Weights of a small spectrogram enhancement model.
Model: activation silu, widths [96, 96, 192, 384].
Training: muon at rate 0.018, 9300 steps, batches of 128.
Data: trained on chords played on synthesised instruments, 52083 training examples, 22.9 epochs.
Rows from block 3 of a small spectrogram enhancement model, named by matrix and row number. Each number is 128 + 32 x the weight over its row's rms, rounded and kept within 0 to 255. All counts start at 0. Numbers have three digits each.
After each channel's rows are labels from the 100 clips, of 14976, where the channel reaches its highest value: "responds to" is what is common among them. Only what is clearly more common there than usual is listed. The data: chords played on synthesised instruments.
# conv: 3x3 conv (model.enc.1.1.conv.weight, 96x96x3x3, each kernel summed), inputs 48-95

conv.88:105115095131075144124132120127067041142070145128170114111097126154149127143136098123137126122172081075113053083098137124133078072140109157171171
responds to: mains hum

conv.16:138094135068153099114132077155092101164214141112148122098137105086135080050101144119141115184145102095114106164148118101165146120076167160143069
responds to: marimba-like

conv.1:151156178144124131113118140108183113135123101091081160116160102110157110116151159137115137142083116136131126087133153100114108137112184171073135
responds to: marimba-like

conv.38:123119090098155129135144146121144145060130094120041148097062168108120142126169111127070124082124145137125093075114136093101131082119122160161148
responds to: mains hum

conv.61:136135110120156144118119105189170159125126078167176156113194128101196089133121133120129155160106120169134169103159107122083140113163112155117210
responds to: marimba-like

conv.9:138151109136132138133141119159150204144212085152126108123133122102151130123151107138179101080164180193122106079152131055105159140110127108124079
responds to: marimba-like; vibraphone-like

conv.87:113094202182120096066131046129072148111106095142104197126133113093196199150146082121148160152130075117150136089086140171148098139119092132128190
responds to: marimba-like

conv.6:111049110079166126183190149117187174101149101137146120141147121174130077159115076144085116112132168113150138123178086079086160119162112149127191
responds to: marimba-like; strummed

conv.85:067114163136087154114111126177137132124099079118104181054070110141154134129081164138078196114138130154092130161123108127124154177130177103114117
responds to: marimba-like

conv.81:133134144114113090118097139085119145159147158165146125131103133011108137178136100133103088120141140122106131148147117084131127022096161159177126
responds to: clipping; text has "clipped"; rumble; pink noise

conv.35:124203130152137145108118134067105107071100099120129100144140109121194150202142158102147117132102115171068071135183090081106121102179073137111136
responds to: mains hum

conv.47:109125080149172124136125149120158112111112169150180115079149150166120093126099113123074157153091105129112104165197166111078144175205083088114114
responds to: marimba-like

conv.4:171114161121151132141106147127144124154116083174125073069153162101166155086163071155067123105127080135125132120143166097099135067172084158068124
responds to: marimba-like

conv.41:115106175096120107079175109083191129124117125114148198131153085143087151125089165133119090123169140091088076186118164064159187135132101096149132
responds to: marimba-like

conv.40:143096177138087144128122117181076094101110141130109000129107129125118150144139139192146156053142155173124176160145058090122138079123128154118122
responds to: clipping; text has "clipped"

conv.17:098111096152156127137159162133209210109070100074146149149126089172209184180107119086145080148142166183143145153166129124107156160131103168093104
responds to: marimba-like